A small class-conditioned spectrogram diffusion model, trained from scratch.
Training: adamw at rate 0.0027, 9200 steps, batches of 128.
Rows from block 3 of a small class-conditioned spectrogram diffusion model, named by matrix and row number. Rows with one number within an expert belong to one neuron, the router's apart. Each number is 500 + 40 x the weight over its row's rms, rounded and kept within 0 to 999. All counts start at 0. Numbers have three digits each.
After each expert's rows are labels from the 100 clips, of 14976 (inputs lightly noised), where the router gives the expert most weight on average: "responds to" is what is common among them. Only what is clearly more common there than usual is listed. The data: chords played on synthesised instruments.
# router: router (model.blocks.3.mlp.router.weight, 64x128), inputs 0-127
# up: expert up (model.blocks.3.mlp.up, 64x32x128), inputs 0-127
# down: expert down (model.blocks.3.mlp.down, 64x128x32, transposed), outputs 0-127

# expert 58
router.58:518480501448460517454435440552505525465564527428546527445491514534470538415548473453508485480560447456561488524430463438481501417544415492510508483463474450481487467473551509537528416465482466497491546457510511497482552482490492503528529528557502507506480514492532470541466431440501471484530469595504583483506414446552522518515556524510547485471429490484560518477533536547470464569540
up.1:554449503472567450497475527439480501492518521504440503474511445438468453534431431478552554482514459497443485468551474535540482534474510458473417510483516438486581506513455456508472471518532438538514471502410507529563408485418493470447460514483451505520458540525589544489520503492557501515460564487457509509550538560505581562543465538468562440546473444513473493519527515497516517503456
down.1:551468518540459482447467518516462518544454466521378534536526430597610532532500494478496453511547502486460452474500459435529480508502490526443482500475526562416511503450482426508567520516492431608534502507487487502521495489496466511468495527488520451550446432567525581449575488478476523453570494508450537481482538487492513537551533550411515469483487503485471473534528498505494479497492
up.2:550506466406515510507486472481461553528515486488535479451522507445504490493574545489582511579482425539429471513449475532550596505524447418493477462505398450514504435578489467449459505502529465548485442518461524473507495500556489436512476525434515450462534465417492541483460440451497501526474456504496525497466506504540491560492511491542490532451491515520496436492517596501449426516490
down.2:479492470479490564516560457478571503496534530536582569519483560464474449453595512547517448459461508529579537540474556514483407498516523493583567482469507457512431503530582540435526514540505595441494554500509531500454518524505517516510520467520503501433504529480458433522494494512465553519486527482546478532467460457517462465554573435546515560486483518518449523432520470518503550505536
responds to: block; clarinet-like

# expert 54
router.54:480518480525474458520471468548556445488439523465553577455511525481421516429525476449492459472507484472519468468450488456553514459541451529522584552523546495480495470440550572525530548506486510443479514488533512484447556459454515466525477489557409525519546433521501529503467480496507524456513494574504580487567439479581506466526529546423553490520484534443540458552496557471524472583506
up.1:466542482524521523554456541507499433518534535477503509447523507476448492485441447527499600445458478496458484531529510526561526542531453512518554462559590528542541523507501525550499501485488495491452511467545525472518459463485515552476476444514440462557605498528461483587494538529513498439579513517504470464519570607509494491490495522509464479548490524516508534534546411444520567571415
down.1:482517556537520466492508470456515472430442474526486473570500446550570496507506478455484461431514434514528501467507506516527479457444463484504458513474467451529463466505624528504524512529519503539605465531452554448457571482405482478501519472528450483500475517530486516420527466470479489527565487458510480496436455506468551485518577509513524510540509480421504454522440546485424422469579
up.2:472459453475499516473524430519519521540509559520506511522484579415484526485551548554538476498435515489538402552501510507499577515534496464444561492549460542473504447520532489512534550506488517460436505492505528527504466553483528492533477478447473511481478470574497507586462506449484461618491481465531513420486579536554523427475535554514522451459426541502467527494555512501478419434474
down.2:604525485534511535465528490526522466523491562545481490435440493456507506501503476537535551490544519442474414530487557566473467495496572507526503480493491555476506517485436500463466463501488489482472510510482511536573463556505383483490535511363554509507427499517503462514566531538526537544509486504525530474501543542493512461494474523527444551496439462500469520460513469581557618474556
responds to: the note G; the note C; root: C; square lead

# expert 23
router.23:501510483452458493488514571471493452489526507521490485536564451494488456595410521522465510511496537491519504462612542553507455559481546471525492511536486476468512570485453549452438522495537532533537407534546518507494460544492530525461514479395528497541498477469500548532548523525489502524491495440540426533508522593432507529442439454499479511518530491522509532476544452462500604431445
up.0:541532469529534498517491497465466480471526476515476529439445500552446459507567488541505487514404588525534504463506513516452535500569505549578528529500461498478576516485508483470476438519501456561485480511449509447497524483610537575516510557557479528473588477550446517525549512497482477485500505499471524471459530519467542509552489448440535465534493420454522527482498566406386501454508
down.0:465534475510474503443447510500441590485475581492445449521530483463527486491511537435492548499527387490471534515479546404582505488574494520538449547505484560462431491463501533500507476465557560474481568430516550476528454498515539511516492551508508508477491499454492456486477444543487479456491500462535399460533498552424534500545518538499508558528519583476439480476492516487446454523558
up.1:529489526425536477571378574468484531492514561442524505449517485468476481496480446470557510516415459488449505530481446578586547494527447514437465541503416417534495477513456485495498524500523499503494508516459559562578491474462514461447473552490493428528515498489537480394476497489549520430497527505451538502492525515535507527503474539525517494569451497463561524491463513452470522550466
down.1:506557555473474501448544489475484497472479514506481426471511469483540617566455506498530499515470463453554519517493414521451441475492491444487443518477506571477522512451513494472485476533496502569476522409524509495524497517451478502526490577582486509567440437509474512517567587434492494475482578452489484483531436536448536500497455576438494458526508482518524476609539538516484447534498
responds to: arpeggio; marimba-like; dominant 9th

# expert 2
router.2:512472519495514467496437492522548484475498548509561530522559539443458402460517497469566514544380500433437469492535445492448499494500557446510507518526468518532497439565492474469585419512498570534506560516518543527536503406517502538444469512531469528559524482526452496500521562462472525473498567532467495516484541537453483510607476540474554448479479523551499492551515462476489484557546
up.0:558519536570540490531476483569411529565412488510497511553476503469441493537534499556516436509472483495474448484455461492454518528513561474491537528496438500450444437551538526526481529529483529461461494483506528510443492470515608486520576588506513520512555544505479530462490489484484512606435471517456451526513492505576507507520565521463488502442433490498454477479522578516524480472598
down.0:477467461538503472534515468496570497467496546428488493500608551525556506477558520560521469450475485496610509512469497478523501526483457520523506455507467456555434477458626488495457450518502420520531500440476539530481527491463482531532463531580538488518511447450454450533500481477427503476507525493625510452537502516542508520469513495558471515471524551506492460557596503524466473508449
up.1:525453527499520494492505451502534466514536509538525528533543499381466413474525519560531538429417540457447433507584485481529460512561517447547549573467506538472514478518497434509506482536479492513504525451536505523528497515479512499522472501561511551532513483605516521503525475490477535533474528511549535499453598571508501399534506514442547428468444497539498590540532442471498496488485
down.1:521513512539562491511534516534527481505467507564521482508460493464512392509522515528462513481555457466381437508471525470538524450492563474500511543570511500492474516548485511504512541487543477533540506571460475502539449543515496428508479454347475558460547515548465491529466531414439516551454496550554502522483550490494480448520468466508526549491443476543546546453491440515504582503533
responds to: the note F; vibraphone-like; root: F

# expert 53
router.53:497563524508510476540495570454484457495512463507505493501487501513430458530467524506519504570416509518450521464590502571469519554538531464543482538550489528467534520548466502542448541572515578492496461538544497458519485485522572526518532515452497493542558518498442579428503467553545506495449497428457420493524516586410527491518414472445476513493556528532439469473519478475578500499474
up.1:582459497583528565505478503535479527529532476540530514541520432426466555500471425561437576466492477431502524539468477481497496501503527467545601525464508472498485540456441491439494586551556459493482460457577512458495546489469504520527535540441528461557437498538539525515425505514526516509453498417527560590500527512495515517439477534554512465515506502491477488543473533511574485486527
down.1:494509476434509542518516439452494453550560509525476504507439455497426549467498542469492429454395506510556530559512474499458474521443525428422500504497502534502449566435513529524503463541545530529575500573483550508447511479519532457466532620508540481437496513414517451551458544517453540516539474516512510521527476480496546496517546472477541543455533454424536492492450475493549460511523
up.2:471540466507506514492432527490518543498478509514534499519487477433498469517432505451575517466411537465469468470559459536496522510482561566444571483554518520464538543528470465508482506536492573481478516555491566523581515476510469501472441451535433443556497524553518501489531516538577521516498473461488433504514563572527522529441441480540532512558497597490454519499465470392524440456540
down.2:469523512505402528534473508445512454447494537480507476505531511499476572521495496445521459524522527431540539509531496529542529467481492440474513438541518521441546679472568562531487545496487638384481488504522532434520525467486512461493461506523471483550515472480447515503517531516539458484448498557458501488530500499463508527467488535510502487561507533474496490509490531461533534456581
responds to: pink noise; clipping; text has "clipped"; instrument: marimba-like

# expert 35
router.35:569505505475502479469465456493473523496470503520511535465491601561580512484517571449537503504529505541544423548441460494468478461547463574439464532474444495517465495451530469485513409453502475485467573465504538561528545501507454551535466494513587498506417562517480414536506512473488537521563515495455515491474465470538495543560515473560515460537489536374560479476524470502499477522510
up.2:477525537491468581506519455583520507432500593527504518467557471482539426585583515476512434541523571510480555572527513531493457480526487486557545557517515526492476447593485471482506509504547489490568495517405540494468503505462540490538469469437528459438465494522490483455528451403500596510522448519531571528514478505499527578546549476491509495490518486471516472505532514548488480452507
down.2:438485571487425440530449517488514512478472505460467507515465449551440557506497479459488447496528509524463542417494530483540511444536478511493485497520473479491473533495555562474552600462472580459515435488581471468496510425545533449442508521573418526501539442457499486530478496534506457427531506539531469530548476480428489543480473498473534552557551461506518440512512556438498552552453
up.3:493513442490455442439555430587455552474479564557512525466457466516532483578561582431557493497466504486518435550478543460490537481447518520511528558470448462483465454573497466501520487507455474538479533498499432461478507466535502562492488468427561509475508524498556475505494459462499576553533468475599515534527465414486463503550527463493564531485496525533512468529568508527477449462510
down.3:448546502539493570568524499464529462497450463501538394561593430514510516535514538465429505482534455516533520562441456501512552508405501498480488486553535525521448515515569488480549482500509564470530439571472542449445480503483486481482485491546463570465553473420520541549454515450443487492544486487461533503521481501485526474505541487484511519535561445472543493544417505456489484540415
responds to: the note F; the note A#; root: A#; vibraphone-like

# expert 29
router.29:515539476509483483458478512527459503527469509508502544430367493547569558437442485466518525447501501509460458550470521452548505503508418548548563537462432489570497462473465424535437440465500423542508521453484540494518558562503532550494523465487522424520424505517529428522494494507550496490536472535462562450474463506489475538497498551519514548499545443429502495554511496523423476492502
up.0:529498520559562448520419526531447480536452572394522602534499479518454448579492482465518507444474525501438537547546465490453487536505523460590511574537490476469476522533535487504495481477475480528525504472553508474500512410488567499518534482493580473551487542534519459491481483480533505474504520503473501524536499457466446603531547488458543465578546437503528489505551555510494421467516
down.0:481541513522405501511442512522457520465481477449475482453398502579500642485452467493475498548595504533522520486472544537529518498515443507478427439494484487485530502492490513557469512445503502425497455478523509487553520442505502552528543486458529492523477538470487467551481426545547427472512425503514499453498444464463479594439497499503444563516537472425496489508499494500485452441469
up.1:444428505546600502485475480449529566519454417488519555514551431522520506471470433535422511442525508443465486460484536519522478542500461495555526537473485527455523487441529403501505503524519496476482491521474540560517503520490574571552509493492467439498372538532527555546531465531517470456449501439485541516545536534517500527478460491495495424484496467447516485425418462513527516482493
down.1:497442423536492512458512528484516535570597429420493500548498493529489490497453534449463534523449540517538527606445470505488527553460478551460521440497529514524452568508458512514484457529523479505475542551418603501458462477456532481464471522515503507467466480479481497528518443430478493542552459489404443465554536473530486533518549542491489442496534566468490552490465558498566467505524
responds to: saw pad; string section-like

# expert 25
router.25:490527505475490502481457439526517546509485502497559525448473516540491544431557459464479490501555433449574524540395449419522506452525410487476502506456479413497500455459555468534543443466441429499474540468478536499467536496473465526531484530564521515505518516507476440538475450445539458476494483572527578515504420432558476518519551505544541486472452504482579525492522544535490465542546
up.0:483495462557485460484536590477565458549481474506486432499458473429453548505385491549471481496507493538489441439554515457484526490472471581495508467430502432486526600466495533529461548523473436493536502446490444538469438504448504521440457532491462591508457524545518588525447512560507472521473499458491453472533521477524499509469454527510534462509438496488470479468514539464500534442567
down.0:539473495449460492503574474516516544508526565453457540545478524446524503471503567503537477470420571557582531500561567523612504494538470527473504495511504532472515544508539508468528518517399556514476529520513494540474511489527542445472515492555441513503496437463500491505480474550537534394574524540462531566548443464486565506578488515434524488496509451514529495523538546423528529514459
up.1:544477523522559419487507549501537561563472494462558369499517506453539467490416496523526480524553532510467514499539511524476515564466464528488417497457402444540457484489471512541524474587534503483522482500485492562538457489502492462412507534508555517538418531524498506479531571487481451538457499466493472477491508511501434480517408553510526446528485520502498540487477552528484560428568
down.1:504535506473466545404493494565539531563553539474532482528462447490493511501506578539510466486446548557466509492535482453519497508493520572460485504534547534489542529544489496522531471493376571527435484486537504504479479500595502476449474522516507559567531422451540565561482528521548540444453474538468576503559551473442467506542481520448509416485464531511551455499475508522497529519436
responds to: block; clarinet-like

# expert 27
router.27:505495559499459469521555447539497508494452449437502513464489552557496566426544464434522521481537516555509532552452516433532551409501473478470528476529571491484509496483535463519556508401492470449535567460556480459445558473496452483503503453562531543396458464523501423541456490490516453478490530565509525516498514454531448533484537460458532558458455498545482529466515534513437453462517
up.1:492543516518441495496546497552503404453505497449569588461530502434520393513539528515486505544448469573514483486498512549483446538501485466517472525459469495549419472511493532444414497478474469506582523489483466516516497479430512437512523528466580452482486456501495464509615460483557551460509474468559509501418463505524428547553527485498538529480511524494479487459484497573465455533513
down.1:483429530435482546500544582406499535544483484581510484531536524458428521558494478436501462514592562480506513475479467416518546425492492483475480537457481497416515484446470475475550543486561471499460517482547525497423513493548482534436469510458585527412437486507511517512412528479519530487499550532469464563509528468493521518495529467464442524436530457527556525479503525491487524472521
up.2:482507509512473547507495511477481483517498498487510591537508542462489409569573490541439483478531500537498525540506482487495460513568472417510479486553388490539493481588549461542548503474449577551506486486503573552431455532521565440505551522425499479494507450484485505515445507478460554481512487533431530514441521515500423555572589485487455448478498508475500470469488477566449481507463
down.2:541515462512493467498490486522540509581481581482441497490508506515461585466451554521465484504515571526527513525521557456504565512509536517454504476490507516460546590444448551524476545432513520444468493507533440549591510484586487494438486544488538482541519461463447453562525514571489506436440443528546498497633499541506546528448464540502500547494487498490482487496542508501554524429458
responds to: the note D; block; root: D

# expert 49
router.49:508483539460523478505520433523521553523549542479503577450495513508511522421544528456538530439539459431480424533447472411478503468496468444470432481457487495522522483510532487566556426495426451531498583459472510483471521474475509470534552536547482504474511568468508470498473471463530467539541474586510513449520447441586504507518546548544524504453445522441543497494553502551491455569557
up.0:542483453499530445488506563456551517515486509465463449474524465482491463487434452475566617582526497526434506414569475562505510500511515470486466480514469481499576515491465558493459446464540449532500464456471474464582478496466527495482490475472501537513558503545575478505494511476553474542536576499461509484502581539534586487508447483456579488541502454503411493519556524480448514465445
down.0:522534538562478548453472417464529469514412505551451523505535538539600531551553542518491453553543533556508483418512455478528429513547521479494505524520510479477494493439560453521582558448485469486548481505469448496507530515534425478480478488485576525514458420484500545466467514541509453420475484533505601564510509531456504493458504535492434489539505514532530424533510498481438478468522
up.1:526504489490581502534501424465536496487542536529481547508495516376526419491514520531564539456429523480491398507508510508455522550504520451462494526520445576490555511525473421506483460521447504493478547522424517532584444522492528534502478573500502506534513541594507469525529508492565489561475528466489495438527566557512547441559503555507585465492465509461519525500533447514495482481463
down.1:563513481488556508484512509518480522532514512539462527491434496435519435550442526524512586466519480475490449527523492509486535517495515509517489540512527517514523455488408456475471478497474455509530505508455547496561462549515516487508520515287496479470462526522545485489499489500508503542543502460521530540430557528532458452525459479511504546516482445521493532482501418492445652500528
responds to: block; clarinet-like

# expert 61
router.61:515490509506448530498418487537487511477551538483596500461474514547474536427539500462511493487535428461539531543445432410509520542534449498475533446454477452492477475470546470532544431495498450539439588516543525428476549476509473505528469556553511519547515535425448484487444488455478495501517459565548537526485471446583513529492555460567557513495439495516570522499546528498504466534550
up.0:527469519585502514517485558518558451471514481510519427519475411457482532523406500520466503443444507497510506501504543512536524556460496556507590541509559520477482529483496553515409546531469484522477503459468507464494487460487486515503427582498465543531431570535488472490506432479559508455518445418524492581543527528527572477436471539488504481502443497489533489523439545478594569483502
down.0:460497493523509510499477452428554494597520485515410553536550483509447532440461499501516437552422535503492575486550477541505547539527462505477559420460529473487469540444519489449547543484580553475516574549503462494493510496477528466438470542523483414468567501441484481556534517524481534529479536524536458513536450545530534498523551495486505494542569579501449478497537482450524521518584
up.1:521436480519564477525415568515462536563482499451500528503496463516476483550433497460540528407405499466443519460495460484479515549503519510532508518509495501444492517527527488513459453512487499503483527492516500492541518326539557522472519472534572511568534542518489478505526554555576482493501498482447445472511538501481451621456491504551495487540504511507444546475481533442480433495533
down.1:505546542482471511560456491519439562496507469483480546524466456558490530563533487472498500543576533468484527466482532494471377487516487463493418484483447500464492430513486487555512528432455489454494474511473476454498478431530554524519568516380529498516532542497510474511466410490569455498544477512544497502492457433452445560481524496505423568525546467520534521493485520523453575503421
responds to: the note G; string section-like; clarinet-like

# expert 28
router.28:538559546536463545501521517544509474479537514455484448476497498587558516497485482486491472544484567540399572539539554525460459505507510512563467435550519578581588529488481500573475557562490529528504529450487438474480521451488479487492541456486464497429454522535460517485460482485550514477507386487540576453466476506455532499475522497519446516507566464546450462532499518571456488515521
up.0:474522468514506550520548510504529504568498448523425460502456504564498469461526541524433477577508567524512563479549632553496487560494479508499530531513521519551542516538486507482518562537514507522532495548469478486525519458571559539471524443505431420463545456501475621454500487500519467516475473454574498522477569560407497479479473479489462497521562487519512572452522507469487474473450
down.0:487488456469506535466508476467511479532491499575515528521603504436492466467600511476488497429482507476505445527484483467546718468500525518523555518503520474440483457521579492456555494495495527485513530541441524495437510563506449488460515492514509515488554485507503545507553514521477541537490524502499513513483527517534531452549560510508549503490414577487502484463491531472459506520585
up.1:509524541499477490502481568485493456493538526485443483473504468487481520540477493519523451556451544499487571482576547525454446530487530537521527489550547499493532642531492502517452550545500575461527450561486549467505462443487535503488473459546425492475516469515446582500508541514506447433470489459497457526486549569445518519464439435436538443524563452476518505518504575433454476432518
down.1:529509474493509530524555440492596495513453498552554492510575469454534441516650528507507467496599478552513464514427486485506447480478543436549522517533535506504507486481574552424558513436546526477465541520478460515469488520529486508480504501487525555488480481472480490561577534451487580529486518485479543533574479485554518483560616516490527531501470533465508509472477561528484484520515
responds to: block; quiet level

# expert 44
router.44:504489578519426435528510455506525490474441496487575545466534502532475450460525535403479427510510502429448457473458473470480490467506509525521515522499514517538497476497515454497535530559482591422508535483551512538441544456411498449514541501533494506498497465523464517472454484455523553476486485605515531528516441495567470455531525590481518465465561523416510487530520514525554472581567
up.0:477481522414575463541464515436489556488503495502506528502454514482515448594455527453535442461441484477444446504487485550558533472480518548477478532521505535460525474484474458458459557568552533423491478555500521582517507501432527482555533494511432478454451476549580549491539491568470528534506510467517457484553502560503452535485393495501467460523509495514544502452426457456463548464535
down.0:487480474543474536486501544453508584515521501487483537446448477531520467537521453504515555568551552432515535569438501517528470548465450559545539472459484499423450547507443500541529488553500494552451578497454532464463464489417476519477451444499485438476496475501486533498552486472519509546541536498488438437515526432504503527484555518485474443505491566478496588533477490576568587491575
up.1:577491546499569516477484523537533536449493519556502447538551509440488438485436539507501489500526591527484519426515438526455474533510567531567502593446468488519428454474469544509444505564511506415548481474544506534548578471512546488543537485512584510542483534570486512494527536486496518590493471439487483530487462539466519463473449522544469449480528547494520563550452472500532483462538
down.1:504556501451568548516506438569582514542516576503514505472434492488532453485564532545453427445458497516479544547488463489481431590456514494493437495521481510547499495550538498521508452490506529477479510501486460541520514468587555487505500550475510501511589588423506472557485563594464517501462430469543501502497456504542550510514490460511545490542519526453529449514491401483442524484504
responds to: quiet level; horn-like; rumble

# expert 24
router.24:489543512522469567499551478547532513481495470466493420518462522528550499525478552495468487524446522548399504537484549519487499457444472515525477400574516565580543486431461508526499568556489514559496490458539409478491499490500477475451521448493449490396479509528508491485472476509521523570504406466535561470452453522504469461448527508517418514455524513600442500493491470513479491534531
up.1:454467523496531483479432503478507535432518565529491491474532475539499491522458479505540463486450515400530509491486571476514540513442529529494561509510503510512434569493426436488456499472603466444504457562464526508553458491493453571473410450510482437507491546479490460513552460438524428553559539493552464494544468484517549495462421506563474526500495430553517477571491454477550533475477
down.1:494529507471535551538550531553583487506477516522530496450501540493592536495506516498490441508571514570514494551385491462473483502486464476422445455474604534474567477520475560518505504405520481524425521434526512539527461522578454542509489450479525477527469531514482492506506548415567541522456430517490505514508522522563468519486547488484483478518542556442457534475535493523506473423534
up.2:463523433508516573491533487460490473573407519605475472493510533496510484502538526438473476524425508553563525527472527562495503501467472534460530510557480520501521493532479491396532557495563510490491526606438498464468482564533464504449500412458484409452518471544532555502535512479522500571521499434526515530489505529516457477551470491541498499565498466489441447426496534452468511453526
down.2:549533520528531566536480477480457499524462468588515551518449464458464470510477512464503553536534494463435497499507517516468521497475530454482509502545513531473543524549479507483482544507468549436498508576442452445522468524512516435495547460326461498523559575506527498494492473510582478553506492491487506540463505502529468468541495512518472528579479479528498551442429484512513634544548
responds to: rumble; clipping; text has "clipped"; marimba-like

# expert 19
router.19:499553527511482513513536507559512542423476483447460432509513513508558485532442502504568500521434550565457505531501542601535479497478522498540472454541581563558490482481449537522447551491524466464495438461537462472576514444470470532484482459484513507397503492569534441542561472488530522517530441454521561469476508572503472499443505470506412501490544515546493518543450498485416468451502
up.0:472543551517459545505506490551497540439479447523497481497492395545466460542457465448572504536459526519444555528534490513540535491475561545485492552449546503501505584482456494433427446439534517466504515485492544552558491472531485534490485424523479478454507482492571488506570496471602478496482484502540536570454527535466568526487448422466510540491563534498485555547475460447543562466506
down.0:498496523501482486579460520511590472520500535498535504424454576506531495487580497582487478474503464501573406488514477471523573473501494456471504467542474482526527536497560540562566512490540502566525471487481477487463549515482489462523487507546590522526435473512410542515514495462436547534430514495463491432585575514537500507433535561536537468509466504497459493526511454526548448422513
up.1:522553616565487480466503510499489511489504486508556435516503397505574501529450506484476547485536452478437535438460487470517494419475474546475520562483522445490447513490575528464510456448513568442517486536464496516502522484470489545501498491519482566475493521423585462502501465470528553482550498488487487599583461515515524496530540463479485508564473480475493536491371485502472452548457
down.1:589486506484513560527490454545499418513559531571479548474442512503520509431528475533524433474406517423505483523550494516439489541508559457506494497489460565433492582453429540514465564536527424564502540504468532475542497520495448432501494516540537457512496410444533514453463535497456496514470472532560581481496518503521512469481448511502530496452471478442480448479554539512541546476525
responds to: mains hum; marimba-like

# expert 59
router.59:520463478500488535456482469489490546533423392553456536445522459561521500543477541527433563567495498509512471483514519518515551482487469526446434544463420435460506509495457511510433459445518491538506468489490524543489525587513495524470507451452599459514457563461536480482482439483507563521485482453435466560541507520462521554541461444468489515535538528381469489470494454496558511517527
up.2:506430502511556491465507495502549530441493498551471549505588449477506410504462478537457460452482547504507492501553515500553502556499525502506519576440567473485467502468478511488472499583506546432561528510508553578485506446418506527519456491429490517502396521597551511486547459493484572498449532424497513510497507508475505518566426520488484444497505526514503566509451420519567497496533
down.2:503480486475550480484539452482513502551494480529512485434498497507488511383525460445444507478526540570541584570452513547500580528462451488482559446488487426462520552563529512454584541511543452501505518537442448528438495504477504515429486446512520486420539531454536468519531507502431594546503475512517510509558470443540546493503525400478514514496480500467526571502495475528512441537480
up.3:552469535451568464522433523443452524457568544420436465439530476445504468515448432453520523483518516503455480521535433576565495513526431536465449503486465421535586467517479470489424494498543421473506500532442539559501503511489507449432440502506513478519479529499598504456484454465551518487490483510465501509547543560516518555484486543513524428500444442498526487483507496478443533524490
down.3:522515565532482522491558525476418449501403505525450445494506448532571549534539482423437459524469481462529488546469448534454452496455482469435499517508459572450473459468473460593558518564499479549503477493508472482551483522450486495511516508487542476546497489518453564483577577494479537435508530518513488523501483449475602496515517543392490487518481492548511539577469452469472507504476
responds to: white noise; marimba-like